{
  "model": "image flow-matching model",
  "dataset": "cartoon faces",
  "train_examples": 203450,
  "image_size": 32,
  "horizontal_flip": false,
  "conditioning": "none",
  "arch": "dit",
  "objective": "flow_matching",
  "cond_dim": 192,
  "logit_normal_time": false,
  "norm": "rmsnorm",
  "hidden_act": "swiglu",
  "mlp_ratio": 4,
  "head_dim": 32,
  "fused_qkv": true,
  "qk_norm": false,
  "dropout": 0.1,
  "inner_norm": false,
  "moe": "top_k",
  "num_experts": 32,
  "moe_every": 2,
  "expert_mlp_ratio": 0.25,
  "experts_per_token": 2,
  "shared_expert": false,
  "patch_size": [4, 4],
  "layers": 6,
  "width": 384,
  "positions": "learned",
  "optimizer": "adamw",
  "learning_rate": 0.0015,
  "beta1": 0.85,
  "beta2": 0.999,
  "eps": 1e-06,
  "max_grad_norm": 1.0,
  "ema_decay": 0.995,
  "max_steps": 11600,
  "batch_size": 512,
  "epochs": 29.2,
  "lr_schedule": "cosine",
  "final_lr_fraction": 0,
  "warmup_steps": 2320,
  "weight_decay": 0.1
}
Rows from expert 10 of block 3, named by matrix and row number. Rows with one number belong to one neuron. Each number is 128 + 24 x the weight over its row's rms, rounded and kept within 0 to 255. All counts start at 0. Numbers have three digits each. After the name is the row's rms in percent of the matrix's.
# gate: expert gate (model.blocks.3.mlp.gate, 32x96x384), inputs 128-191
# up: expert up (model.blocks.3.mlp.up, 32x96x384), inputs 128-191
# down: expert down (model.blocks.3.mlp.down, 32x384x96, transposed), outputs 128-191
gate.10 086:179151123111128110103133115125167149146155133109160125152099152143082109146139091144118120131131126101102149126104141173123161116126135172077107149100136103144134134070149125096090141132140098
up.10 082:177133133127114145108105151093176132130137130116128168135129145110118140139113140097155075118126143093068154152111134189134152139145154156138103146067154048156117160124127120150114157122159138
down.10 091:149120112151114116172159141161148117098133145123119107140119118146137152135089136125096090169101117125089110113192164113128159158090140117153140197091086127101127124135143128105100158101135121
gate.11 096:137162154116136116089123118139165163104140135110147117110122133141098114142105124135122105144129159111082135104101106171147100114149100158120099135101110086152111137131117124117126117115115118
up.11 106:166135081133065119111130171154122105123098143125154127132123131141118110112137061149103154142146108110142134153123098065110137143105140108102154114134122190111150119137120155129117128134116110
down.11 098:163117115101143116103108123134136139147144124156123124111133157117088114125146099147193159148159133110159128108132116154091119158125107148120122084125222155119134110146143138152134103168106078
gate.12 124:156100134138137132157116095123122141094120096131118146114161124125123093122165171141098120121140096168104141151132121158150177120148116126101193130130116107169109144125123131149140110101090120
up.12 114:158112108112094144136126145137108148157114127157152136157129149134121126115151129118095163115170136087147138134105146178118186099105132149043093119123159135128172124135150146116130130141072173
down.12 112:102112144125096125133150133161172116128131167138099121103121152128131108124092103108109052170125166146114113121112139176116152120125171090095110102111099124082135140114124106141158143120114124
gate.13 108:102118111143118134119105113120107140130144172130093120150129115131109111074112122134148194109126125117126163114145110141109155137089134145097137170094125142142125129079167160154140118111116125
up.13 105:162070148118120123114158171148115127140132148093153137121155135124121141208098127160113091146095104091134136134110153094136092148125114112148088138158140147143160141152101113134126126139153108
down.13 103:134142154121126150130130089117088129124119111164172154153107098108137139113141114134128087162166115149141155133122153151167106098160107130145091104127148157100134126161081138160134116139124134
gate.14 119:125143167150145119160094068114132137113119117137102116133107125145104120069111155153151140108169169148132141127165107102132149142125136146133158132129110114131082140118127137136108103110117126
up.14 124:121135102136130142142090070134146145097136119120093121138143129112099120076128150150129092096167186116098135147119117121111140148146122162132130123128164142148100100092135123111119115116113127
down.14 118:059160151124123146163112135119122122143137144165124134124112154128094140193144141125144153159124104109085127131133117182116158181128136126142123156120108136089120114134145145144108109119115144
gate.15 106:156104138138153152090080120164131152145089093116143138108104123130163148090121089110133108161123155141149143143131126149103119134136118083105204167133170119141121106124131101088153125100129154
up.15 114:138122131150060155122099123147105125155136140141131132123099142133109142153095124081196138164094153064125132130094123139054175124092125084064100102143177105135183132121105133133159108122132145
down.15 092:171088129118137128113090126108120122131147103103177114109140152112135112130118126125125067114103181156192115129142146112142083165139116149142123117142150148158160090120162135138122142124134140
gate.16 088:147140101121135133123075103098129143101126153150091142140103106167105138071134197154133172092114159122142120131116107143167160137145130097113186134133118164134127113123121137122111110122118146
up.16 101:148101086128125144098082147155127121112152142170122160142139102145116118136144091173101143141094138108141143140101149141155112116118118097189108155117122178165171101097091153165107127126127119
down.16 104:146122064136155095106094125118128120088091121107100134153166132121141143093103174133118132179114113117108121149147131084133140120096117140121126161127150120157135118136164163139124126127099109
gate.17 229:076171190127161113132138187119130222070136127135107124137103148141062132111144140137153116115120112153095130103126120152123169163112128155117210137128128158128136088123129047177119109128128122
up.17 167:143138061159105095184135126154122087181115156113131140137117138111133112120151104164151144166088121105132142131203122080184100119137141119154118185148100100129111172144118239117108087092150105
down.17 148:152186141138145121125154102117134100101108123142118128119095116126127126109085099190168122092133137093186104114144111099151121139158134119145205109137123122114156103102117109125131120130114063
gate.18 080:202137105215119081153129139173119119145110167116161164127154127129147095102152110131104121142133129113153135113150162115154111131154164114135130191164097074136106163142164165109135078057145140
up.18 095:123195166158130121099102132122118144087128141111125112110134102157113099102165122141150120060120127135106145121130134139110150155101154174127188147132131118147108121121143094140125116088106171
down.18 099:091126093125103118139111138144124178145098168127164096114162163122131104167112133116118111157127152152120117134176141114090113104077166126135092093153128154158107146138126143122128128106136166
gate.19 098:118133113144106091131120139109105137094107128148164127124131085121145137160079111101148131052132117076214105126123126130125156171107154139121111096184132091091193122136118115178126146150109163
up.19 106:171143141137135119128160178104151141128107122126168137114142131146133152120118166133092110089118184118195120111099111144089105118100111148136102132115164134103162161143126086113122129157140157
down.19 094:086113134136130098154135150131121144151125147135108069143136146150150146150167126134169140169091143125146099109139096112100165182125121167107116149121101155111128141121127171114150136092150119
gate.20 133:142145120139137136134140133159140131093118138131195132121169152104094140143117115150145091167151157071148129159111141139152121131126111143163064133139122141134138128134146104153155127087139127
up.20 114:107107106141138128124120094124120136113136137175159157146152119108144139129134158159141113118158140154163097163154111116162133147135198134138091096122147125121127132140133126117138146166091115
down.20 104:131136145103133113133116156088126121120141103139103132158100151142147135128167128101138134137074137189162113095102128114132116143110117052114170146095113102140066120120131168139110135134148119
gate.21 102:083124130150172128156098105146135138190154101133136125140149102127143137152151190097145140068105121092155130129113136129153150152143170079117093138124088129169131135081145104113118131089143121
up.21 102:171134131131143129070105163092105102166137113145141116127135127159142116143081134126088148101116094160150123063127112107132111121142120163179089111091126129140147136131134102117107133149125132
down.21 094:138132147118119161091108125129103127134127111130128139120105121116111158098120088091143156197138071131102123121103110138094130140097127154176146132165109200120101123116107134140115134146100155
gate.22 089:155109131147152139165145073151101125092118147113199138127121116114100134137131110114097123082169191080114112159117166128148159173155120159158101140132143116157105156156141177184159123120107159
up.22 076:165141155177117101147133138178134125135111119118181112127101111131107108143127082083112093141119126081135135166133129150154148138153175105080123129140134157149141148157133147121153134085136121
down.22 094:144121140129151091130105123105112110099109158166144168125095162123183143115116135131173137162072150045120124118109133141115147135181140130153193165138116119091111106126112122114123102102193127
gate.23 099:155101136116185120118161124115135156163168141120108104115103106161126157136095148153116117132112117125141135126149110126128102158074109093137159156128159171111153125120127102129150131136173144
up.23 102:125155128118078111110116117115109126136128158150112127121062165101147132143100144117129116120134143107145118131127118066086154124123148145119128121153160071114124126137123153139132146142123106
down.23 095:148088130099189100097110144117127163086132107115151141092126196129111135111106085125215117148116142091159112103142073113106146136087165130063130099139138142156118128118124125156101126105114093
gate.24 089:153132151104142126055140146148168115100152151118137129124142161111095116150104113172112099143112158112073176157141119161168112109139109193109126148118103120145143136140124093117125096137091128
up.24 096:118142136130097134145084125142111119117153149144133102122119107131147087139121103146147138100118097110131126151117084087116151186099138121119148132133100172126110162119112136160130128125132131
down.24 091:138106091119142104110134103138119151125146135132147125119111117108136088182128134114125102105151103112184122128126115146129104165115134146130142088134210120154155064103142131142175100119146108
gate.25 090:147120136130141136110100158149125135113117152138167109125186129144131104105103121152128117124123137136096121138133138123122101173114111153154106145167134151141105101118124146155119125114157116
up.25 089:102139133112133130081119146102121139138145102133132113126165085138133159120114136146133163142138094134153143150133114117144136121123140102089190099125130100098159118144122148102109150184124138
down.25 105:123120117163109124142113131108168094098153089133129130179148147146152144102124144119143133052109169140146108120153131146151151126076141116100139086079113110168112127150153139138135128121157101
gate.26 100:128129177124145099145119159117137119109116110150185111156107130135132095147129109106100136140115091154128074156113114111120174125113134118056179134140106134096131129112128142113131115118124118
up.26 104:167083144100144148119064108111116148131162115179102143117187133144135155101117142143151179135192179151131149130132129124149100107091137132080136096093145127156123118121142130098146131152121143
down.26 109:142140120132116099112114142152174118140129140138159107093086127126124107177109094117129118143151146115080161131123150144111090127138120097148131139130117122113118135102138191142123133127150142
gate.27 088:120104136162150125094109105144132103130139142112105099103106136099113157145108125084113166147111138133139092136128116061087109150096099141094209127143158089103114119132117123159122108132150101
up.27 084:175118164112128144122117082101140135172152135130094159119125129103142143101122103142113154101160112123127151136131122118157111123096150105109130144115111142131113126117103123102122111097121127
down.27 088:199080076114160149115149123148097121130086143089144134132146147103132111083129134154087104146089161145120128122116134114131122096079131102156099083143139117167170115147085114125116147102150135
gate.28 127:118162107140119133131078132092126166104093104163097129122181127172140093104144119138181153152157118151149099089121104135101133092108142175116160161128125087154104125122179130104121109098084154
up.28 132:118104111137119119185142122164127154112145121092111137114076138107124129151117139133162101157139182117125108143138113151087107161103136071177090155154139091137144149117135096108131099083158135
down.28 126:169152157121100142081104150150091113107126083114145118127154144118103158121110144134160114121197095128144118102096127114093135146115123143118134141144147197112111123090173152111142127122114140
gate.29 185:118144150123138154160144160128132133118137151137193113137168134123106153169098120147162091167156157075126123156128141136148114157142107136156069156146128162126131126129140088171144126124129120
up.29 137:111147157128159159116117149133160154059151137148187103123149141157110145127125151131167091161156155094123123125128109159109138142143100161156106053112136164125138113144120068139135129133122151
down.29 129:132102157123099160091068172125121130140110104109123120160120116098120128126135114095109190094095081105130113125126115190113125129132123113141126098128110170124109170137152140152108120095131157
gate.30 100:143128134150094149112117148121103111146133118125129118119156132103105172083107117106126147153167111161147105175132093108100119142129114103140131137143147127099157103124133130151127125108147157
up.30 102:198112127131142143136128096144138132146134108134097155150139117173150133163136131159108141104106130095134145112126132174147107104074134096105177129126116185135134135113153127102130108130080141
down.30 092:080127154116119096128143129102146082102158117143114093153122122102108164141145141128103125076136159155102113086116109123116137164131123101122136084121086114145141099133148129119108121126132123
gate.31 099:187110103129127112124128145107104135104112177120149101138135162113139120137111128135117110162102127126113149178171164167121175126181135156123142130091156101167143125108148095139142149125119161
up.31 093:162086116134146133138101138105105133159113147112096160128111130099112103147146129122118149131095121171098165142113160193139167093114129125097153136120151120133113154109170122131140149135122160
down.31 087:154157124156126095112137138109118140117159137109173119154111113170141140126102088110144116198164085154129146140172163144140100167137117100101092183093115130130083148153135106145108127137133133
gate.32 087:142129107124110116099140100153122130117171130099148102118140121115128143162114158125118144148130136090142141159165153154125103130168143100145110166149112122164169134125114101121131156095137107
up.32 099:116120172127122139160133139161114087164119121131145108148121104155157114111171079141143110139150086153169123156147119098145107100147124121138151125118069140146119167127099147121158113116086096
down.32 099:093148123123117147110103082079118121160092118116148112121121103108086128124164169144152141075135133166175125107124096130119125113084138079106094090104181113150130066140136145137119153118125149
gate.33 096:107079126137160139104104124154137152104137108134161115124157107152133125130151124160126168132095102120149142103144146147123164151130159102073196162137144146183144114137109144147140112096105181
up.33 103:121117153110184172134127103091138128119074069143135106122164106130133158085077157110130110111127178096162139118120167136119136131101127094147122126128125139172147093149155107109106114126139153
down.33 102:146163096132100123115115145117133114168126098136129154144080126133114134155115113138143090115158095141084129133136140158141098130142089126106127107141149126151130151105133148139116114104100138
gate.34 104:151125077148106123142154146117139155128135101128162127165139146103118123091117149138112101150149126107168136126130146106129153137158158142110060136116113152140165144109149114113113146120113170
up.34 100:118129083122149109129182113131142117162130154113119151119171151113096158133145131181062125125154121095113130078154121085129090133133117125135095124144128171108100118141166106129147108122128130
down.34 099:124113120138099092119164126157151129123157125167123130097146158098117142166141136138168101082138161145158154121124159112113140100157143142103157072136138094112113123132174152168096146152119116
gate.35 089:125121170124127152148119118094139128128113118130137147112197115142133162143114159100138144167136164100090136146099152174116138133144119123172075118131133117129144120131149095144135139121121177
up.35 091:129112125147180124167094075135172190115134159139103116133112110108109169194149115146109164141133149153109120129130152146141128125102118115101189117125109103101081133152116117154118169130093095
down.35 088:114131141126122171157138129147167126092158166123117144153117135123121151093133112111092130154164101107097119149129161108123129097165099091121094175161052124111121140118100113102136126124147137
gate.36 094:141132181135155141096115130099133143155176137125166083142121106140142134089139123149137113147113095156127115137188122117134175116161136141108144137149084120180114166115131104124131130113176076
up.36 091:160100133148144130157115127124143127113161126115138101164127137119108145116141104105142152121117088092129107154167117121134190155148128131113139119119089126182126104128122114127103127117144137
down.36 098:109158164119141134106185130113153155125156100143136134150114136147130158129134120126115121164060115134118122100151111110132107125087130166157095158135097095123134124159120116144134102103147165
gate.37 085:082139104178147122098145098182147131118124146084138152141112129136123100143152121144105087137165157112115093158147118136106132164167125128164122103161131089115113099151134088176150148120129158
up.37 094:190147151135134128088162086136136111168128147111110101117138143156108082123150151148091084174118156123137154098125125137139105095131113152147077128136116118178093136122104132119128122115140120
down.37 096:175123142116117135118123132138136127162135163091172166125090107095151161135118105114142169082103116144122107113072157181137132125162106129152141146101138123139168140109166114136109093075106144
gate.38 096:163113136138153148113155152129149123096135116127166120123171107137117080115110117098119131136116146146125130135106138165120158128101124145120159138140124178128139126101143133146132121120136127
up.38 092:144126106094141151141123137100117124103150111163169129136091153132104180161109132154117164154128153129134124149153108105133140131166122146142105114147148121131101106156098130125141134150112147
down.38 097:149123157155126115116149119102144122146180101138152114138130152125129114158147089135058059196143116163070155127139125171124144141123114093107144138137100138089106121114116141142120158117136152
gate.39 105:099167125144100134127110143115129106155132083151156139128149121114140150134127077103152124131137083157149091185142076104165144163160111197118124144130097122082098106148140131115134158113120141
up.39 102:159152128099139103121147110139119118119063168149101119133117151154121111171156094191086126128138090147151153121123147093100112100121116142109164115118140169114174137108149147101160086161104118
down.39 096:124101140129118127126194094127133123153090133148100083144149105145115134102135128088079152105099146075136097126129111157131146105089151142154079110121127125117155136132145127133131150111175117
gate.40 096:106154102121132117109102134075132114114155120137085141156101143139160126081113100144174122131180137141118147131144141156152144177119115155083168129121098116104111091144175172092118104119090124
up.40 102:134164087167153105146100123174120139111152127101127133131139122106119117145126087166142123113124128152122140148141148147106099168158099066158163157161128097150130112153145151114118127072126123
down.40 101:153131145144117132125110112112120114080135063132107131144183112144118126151139105154158092122141133154118130103104116059102151154152119166077134144110100150129116122142124117121143165142086089
gate.41 108:133109136142088160122161126146128136143122093143124145150074141119132174134050147088169132125101152117159116153119106172110128158137089106162113152156141132074162102145125069118118151116120151
up.41 109:162146115135117158144154145137130124146157110122134103123110123101118163139094145153122143108150134097153112161130133135118114150116104118130117148126152107099188154112140120126150130143134157
down.41 106:149164125113141170154135092102128154138111158149095147130103142118121131107100136152140100152153053104128126153160120114107125084153119137158113165164137132110095167129144096146151167140121124
gate.42 103:156190125147143144153155082147099119126125127121150139136170120131120138090135145118162100109131148113111131110099151121141142117145155112188092149177078131131113139122163129126135117101127136
up.42 103:095136147127148134113168144116152104097158134109088119112107152099124154176101118130154101127119110146133154140192119121126097128123103148109187113086103132089130110140131101158150126147118091
down.42 103:127131178108135128111083131133125129125153061107137130113118153126165122164160079177155162140150131147115119144166130135103158140117136152083155142164145152108122155172126133138103139172116128
gate.43 105:165111139124137142104106156095127125131137126114126098130174095136113151152100056125132141159100101105128146117121143223134142100108150089128154121091150180201185135111150140133125109117125135
up.43 096:125095099174086133113159151111143120156107167088122124085097114113050132132117104115186139143126144058113133116087124131096136111067125135129153149155170101150161169133168112131149115135183150
down.43 098:065143134101097106148162149126119095148120135093117089138114141128097141140120099137111146118122135163105145117133117118140103118162095072141101133111086151152123127095182144137116141110127114
gate.44 099:082168139109153105064117131126109120136127108102153146133123129099122109136104131128147097106135133101168153117117173113118139134110132144144134132160160115112123123147101141110109152117094100
up.44 101:089119133100133128123143134118148149130147130119141136116079115122120114136119108113150124104151184140096140139144133148148156154190106112150161104109153135150112161127070154162128161130122105
down.44 092:103108124137128101159150144142140126125124141133089122170116130147139102119110172091062130138109147120145094134137149087130128112125138127138136155131076136129141134122160122117114136126161145
gate.45 093:146176092113123140158111115124116178167152107117103149128109137130137141098162177098192123132122128158124131114130088213077186100158154133123095154136119102146137127132164108101150165127113132
up.45 098:115153168150155132155112109136116125100133149137082156116145133110125138105153111160133131150141123191124117148119134093147122121091124096141129143108094113156084156122088176134117085109148123
down.45 091:110105110119119080111147166066126134099150102095152134138150122152132091129150151108128167073159196115165147155073137120084126146144153135106113109099141093184123137130127100106126193123137147
gate.46 095:146102162120139096111107166146124157149141148127169124117118117123139100126108102141153122133135194105117159129143109158118157132146131153166117135085099107143111153126126107183128121109128097
up.46 108:130085151126137127089109176123134151150123119141123162132134151103136102090140128138170108141112170132132148130111112136147177125130144111189112135100150118145101141123127115125129116125143130
down.46 102:180151125163124128145126127133092125108132167137134106135148083128110105107111171097111148146073161122150146140119112117175110177108129111150134134083092122108138113130088140126109136137161140
gate.47 097:105150115132122142130140105144107098086115143103172126129141139109080143125119110117062120159074076107175147130168131170139118132157126097072157176138142169156171124142129129118134104106127142
up.47 099:115116134141087120182144160115126116109122099127061094121152169116160102117101176108152136176135131120134119125127132101105128094094145138079143113121138110116088132143127108172148130142167133
down.47 106:147105136147115127166110112143176084136138165115133112145102141126131115113118107121114096067100138094147102144138163170133128138119142118150088128157135080082161132099151113131116157142114140
gate.48 088:138142144119154132106099110110079118184172119141166117143080123155118148165102119108142157107139102136090125101165073127102144138133129092135148132113141133168122125100112117065118144108111138
up.48 079:122134141144113124135129183077134151104092098147124151107114126133150160118124123138156109143143136147129105112098095143124180133090158123085176091141172152103143088131138119135139101172098151
down.48 095:124120165136148093109107123119102117136132094171127167111138118138116121142141156140156148103098150103166117123122130120140165130162150177131227139150138102110130117138139152132156147137119175
gate.49 098:124165178129128121168143121150100083105147139111142105144106118133089145153124104096158125130127126177130152193143128108124116153148102120087181131155120142089117132159135152117148121109130094
up.49 092:180151150116134159153103119082132129150127131142100154146111123155145139105124139138123164106139156179114128168068144135140136166153136167141120090142118112102123130104126108132151111178135121
down.49 099:142120141108137139136170126146138124115142136154130139167148092156112147147166141104169103106172143133111117144097136135138121111158148111188118143112167122140128126158157140143139120184147184
gate.50 089:138149110134132107136116120100162119145157141140081089123121127146129086104108114153091107124096117088118156106166090105144091159103150196134133111095130153176115137133157110143109097105170148
up.50 082:146120143103155107122129149101140136115112116177136177150114098153156131156152110154158150156133125134124106131130132175164180098054124123076174138133079163146126119092120119110143119109130100
down.50 093:125170139125154117131138126139122126159117106151075154111114152158179116140126160135091165121112114112145112151173161162110169090147117128169136137160133103116117122160135127166150115169136112
gate.51 091:100114147125120154126167133117141128073072133082153106117118101108120154110132121108136154142128064142098142156123166167109109104164134152122149154148128101174113130145112104148130113101114158
up.51 089:115113169134088154124150138136154110138163111130164148126140139115113086127119136132103110090107133157144113144121113139158151152111128166137098101147156159166145142119132135104160099136138119
down.51 086:154138117153122144130078125118097156134126067157141174143118147162168099148138165159142078103136150125200126097165114111122084105104117190117175124132134151158164148119118133107154143149125139
gate.52 055:107115152099165206097123079127143094136144079142129155139111118123150128105121077122199105141114150144141135105118107118112166117125121110106171128105174124098107127114141133070116136162144104
up.52 122:166135123118125127113130103096129124157135157134138134141141133147118128122124131185158117118196168189144117131100114091138172096172124149116132136120088134135082131108168164094135139134145084
down.52 119:128136083132124141162092121137110146132113143101189125095109122105148137145121107105154151096171165113163110175134125158134123091116129101136085172151155105107106165150123124122133131134160129
gate.53 086:107154103127122110123117127158102126141114173109118116115088132124136153132097078128132153129123094136129092142153090065119128151147127144136161125159122086118117127130110144137137146128093137
up.53 084:165093097140159109167146161132152143128138153114118093129151150147178109153151128122116143120131134102106127142098111168101120140133123113118129130099129094182142105128147127144145137128202147
down.53 086:170131104124134140120088104127125140157118123138158104101111125111141109165143139081140118112101080146136104140098111185172108101119146111155078159109187107107136102166126131186153128098124103
gate.54 088:153121131159144139123164158162141124114148111084142143104125126109128138139131117146139092135090135138125163105150131133141111115085101077140160184104111133138123130135154115162146112111151138
up.54 100:146144152095121136087131125105160154166122138152109114131101128177126131077083152117122122182125129123133136124132125124135148099108120183135131097103176123132116099123104100095113126146115077
down.54 096:133125089181141130104135123117137110120121071117132056154159152134120127067090139133136132113088124131111116121135085099170132092140098170105167144128085138122122166113119113086142157106134125
gate.55 073:052160138097103144111135150154114138135140138145140112134102122159113168127090122112153198130140139097114160141139095102112124151129127136104179116109124178071141132119127157150144140122107147
up.55 097:137107150102112163109100117073126147113172125181099121155112129155131111114140147117181188133122162155151114164138113159162137095144131151065158108098148185097123104125124133079150137128115135
down.55 103:128146156128141114138125138146157152148151151111150145120082118144120147151125104141166151135090113122124138131123130134148072135157120113188108145151137112124128161142158126139119113131168114
gate.56 100:123104137122130151079144123120134135142079129097122099116090099155149157149114147111140113122120169100151138133113144157091146130090120163120170142111200128140108136123153125151100135127133198
up.56 106:111168094116100119112146147134108164112119166120114150130135101116124119147150096156103140122134084103176159123116145169109094112169144136161073156113100095156104138125147148144085109118116154
down.56 097:139165123126153154172113147120115154075114172120106085107147137153127145098103155151126149144134104094107104126122137120126216128107105105096093166132126184102149125139111128097135131110146105
gate.57 107:128161085122087124156128179115106140114151173141123112110136146073128133137103087111124104187114162134118123154158171144109155130155135112118095137151167100102146146105112120112141194133101144
up.57 100:114098127134126117165155129089086139103120102123152143119146110090114133168095120062153130112144190110101127104128170189177158151139133115133123135146162114076130119104128114148150173114115133
down.57 100:138112127166128115151148131145127143132139152134110129145152160137165126112127112098107106187116112135119133137156129119123127146147112146129126177106091116111117157120126112151159135126163112
gate.58 100:147145153152087150100149111145105114110117128130122148107130120138141206105089153069147139110141141114125120132115149122122135164114120087156104126165172097093142098123138143140115122130138094
up.58 081:136087122159086119119131114165088159116143104119137093117141141124163118136151164075120117131170119130161140108134147135143149155114157098148132137162129092169121165148145157154140124104136097
down.58 099:144130125149133130149131150129138144129158176140092143159122117120169147090100130152101096196138134064111151116156132162099145113140119143158131192154091124080119171133114098144144126120124131
gate.59 096:108133107158133111084144150126124158086150178115117146098148097153111144146140136130125110180110146144161154129139122115110095085126137128133151158137132121102107123132104077138145147112140113
up.59 113:140134098132121146146119086151103138171152129107088155108103156099096173079170146110156107060141144112101145130154097082089093133100145155137115139100092119112126140103199098085123117121124188
down.59 101:162097150122112129106095100110136133121138141171136107155160132122139137062192139123104132208095092157154124135155126101138079149088118126134135096117122132140125099151083130092146126139162154
gate.60 107:164116178114130151085135157098174113129118086127149127114151128154130154155050156124141085128119157059140136135117133142145154125077130103134113162118114133159172092098153127133163118122138163
up.60 101:147124178103180135124102121095174133128127088147123100121141142125130169137079089131095106150119093145084111129161100153163104134142128108107153132100119146137151081108122164108112118126080157
down.60 100:089167163158097133150142109137145103135113142113132112152133145110131148106145156127092125088099113169130140114128138090145104149157094159128153138109066156157126131102138148083103124132161127
gate.61 090:133151163143145146144136135162090122160110130097173126125119130140131159172103098148177126153139112114138142128152125101094135168096122098126155169158071109107107106120143139139133063112050110
up.61 088:120106145135155133120164151094150156122154116108143125111104123104151135101104133106115138136100138134151089153157100097180130144130097138142096107124112135088113147127092086138181120137130185
down.61 091:175087130118099138128160166128130115146100173148127129157091142097167111095139134127116153149124118159120135106098156109097141140137055145156101174108130099122160151110149137117109109120114139
gate.62 088:085120152120147097077129114131099095134139127153138143132102139139139105150118081147120081124113151155142162094149137118118091121110161113118161120118158134121137090157140149134111121138091103
up.62 082:130161133093128152134129096086151126155155126181127148141150136139122172131118146138109133123123129124122120117119110180114105127097147050137142109129155152072110121149158120087112137180095089
down.62 098:122112150127087129102121145134100156099119149162117104108141118147133124118147084152116118119124155034121165116118117089107184131140118152113143132109126151141135078188177139140141145146112133
gate.63 107:129155141145140170155124105162124102163151130124152122110126092146113138145109099117119147108076105127165152121122129181176172169150120105105141140144121169153138136127141150102138086107087124
up.63 109:169121191140120133170111123113138133160105110140124106132139126108137098116116135126185119153125128118097109127110117119089150141128155179112096119138150135132121120126153071102135119129150128
down.63 106:152128109128108143128120135133132105140137156096140157139078115163151114133115111154144082173184132130124142144132167159108119108182122088174105138104140118137140156143129149094158124145119163
gate.64 094:146104117156124122131112163150119124121109174137178094114122143125089138134084079129137134172115149124109172117187132130137123142132128150108219154143164118163164144162149137159132114138098152
up.64 104:160120107123145155083160158179155123142118129111155149131153113123119100161133095149087064126076150137135144121068134183157120109162132090195096159102156146141155123131120193109124122124116130
down.64 102:096129148108115132119115157099124142140118139165124102113112130167119147141140125115119136185189133086105167109121125163109126148136124097179125141124065189132102126109143081138126122172191136
gate.65 104:105090151154156121130134099131135121103114124117122131137146138108090158160128100142132154106137121118141107143112130110134165094151084155100168127149131144144185118129101120125115073109107133
up.65 103:115144111144156111182107101139118113132139150110157107150168119087077167176142130138126158120140158087091125146115112138124171123158127145138134146140109148167160114159104101110114087099144137
down.65 103:082131133135142169113156134113135168109151117146143163152119142154128184123135115147147096153089114131096110113145110110113165114133122209147108147148105156122105114126148140108145128106110135
gate.66 090:110133171140124119131137121168139102103098115082125164111080135149140124141115143137167088118148076142116112157108117137102107115081153151159133135139117105118104121159127115133143149096144112
up.66 093:102092122112140118165126138111122098139154175144111147110131130097110114123132135106142104115134229148107124123112143102123174173134098123136078125122104176126115159106091117138144101116137098
down.66 089:085105161127151116118097128077126093110107099131159143118148172131104094116139148117135112111145169152134137154107128072127105128138130150124123088128141126155118106140132103121137120139098126
gate.67 103:085094153116118131109149139100119182124091100144137155123165121113117101107134119133162157087151130143114139137099131098130108159112130145135171151139100182109139132128141108125128109134145139
up.67 097:102142070104162126134112145096133133110184128186161112139130112153096127139076115130201148084123108143125123121101124156132106159148136067087126117124143111154157109138117134120142131157124135
down.67 102:098133113145108111123136139145132145138112128108103162144119096132164146139103100154156148163149090097116151107161146134136104095134112114112124140131080106098116164175067110159119118122104133
gate.68 093:170104161108142127135143108111138128094185122126187125142163121099113144088127115104131120124157106112159105120155169160101175113146157106118125129111122098154147138143116145129122151118079122
up.68 086:164109130144111120115129132114145148094151151083103105129113119067136107119110110126158116151052120135147145134158163136107158113148145134098144169132131108168106146120129094137149141088161113
down.68 102:170146152136137110123165125169146147136129114097087134157125183145148107157117107141169153133074095144114135135125129144148122152115076064161064111130096119124092109106174115119136102070199127
gate.69 097:146129114139126124138163127135122127116154137106133133142143130126144102122128132109146134087157162079122147114152145153125123126145125148155112106105127159129117130101155182178150116113123151
up.69 110:167172168123099124113122149115127146151144155138169143117102109117151142120100099117127129136123142128124144117116159161144122154139146094175081141135171124139131134123125127119157164140150084
down.69 109:102147140122157123150070098109115146150113134110152091143123129110134136121153089137123115166113163093089132136150163130141130141139122102139105137145101160104116099153086103112146126112112152
gate.70 093:085140146140079095101130138153112103122113130085170152140132110126142118141117112122158122114117126100166119178133119082143147151141130133104152135166085138083150125127119106164115147107106135
up.70 096:097122119118148168159099102134162109137100088159107132134147114100137138140119148112163114117163104149163101089126122119123166156098140095108135110116149115131108102147077151150102169128102140
down.70 092:110130142125109141141158147131115124139131151057149106138120138126082115162157128090108128140139148147118112116091150104124168139153127072089075129098105118161121186109123129105134142148140143
gate.71 089:163120138135078143106079117153123154123088146109117118099122130097092138161133117130126153137145163093114145153085155135076135146099103136162140138132149122105144130142134124090070116113119126
up.71 095:142118147141137119121160155129155151094118151107162138122168149140119139155126139178129125145182142081133132128143118125120105154130123158146102142152132126082147125151099084133097130098106145
down.71 092:141133098155158124128147122143141142125108106152125109092154102109124151120126114123102107148150113032112112136160141143105178117119134162139159121121145165083137117125143141108154115135118089
gate.72 094:170100165094146112123149157131131125117147126129154111128164135091147149103098107119155105173112119127130170139127134201135123125155127129131141146091147135157132120120162105121134115109161170
up.72 085:139123112105137114124139146130155130116113124100146134109140099142127162121117104138131095135147131157081131124145153162162113135128154134149126164156138119160153126078159113058108116131130103
down.72 092:122168141136088126128107102118105154093115160121113137121107136157126143105096115104102131127097141139119162118113147122163145136153139136147149160128055117146129160098140143097148113101145152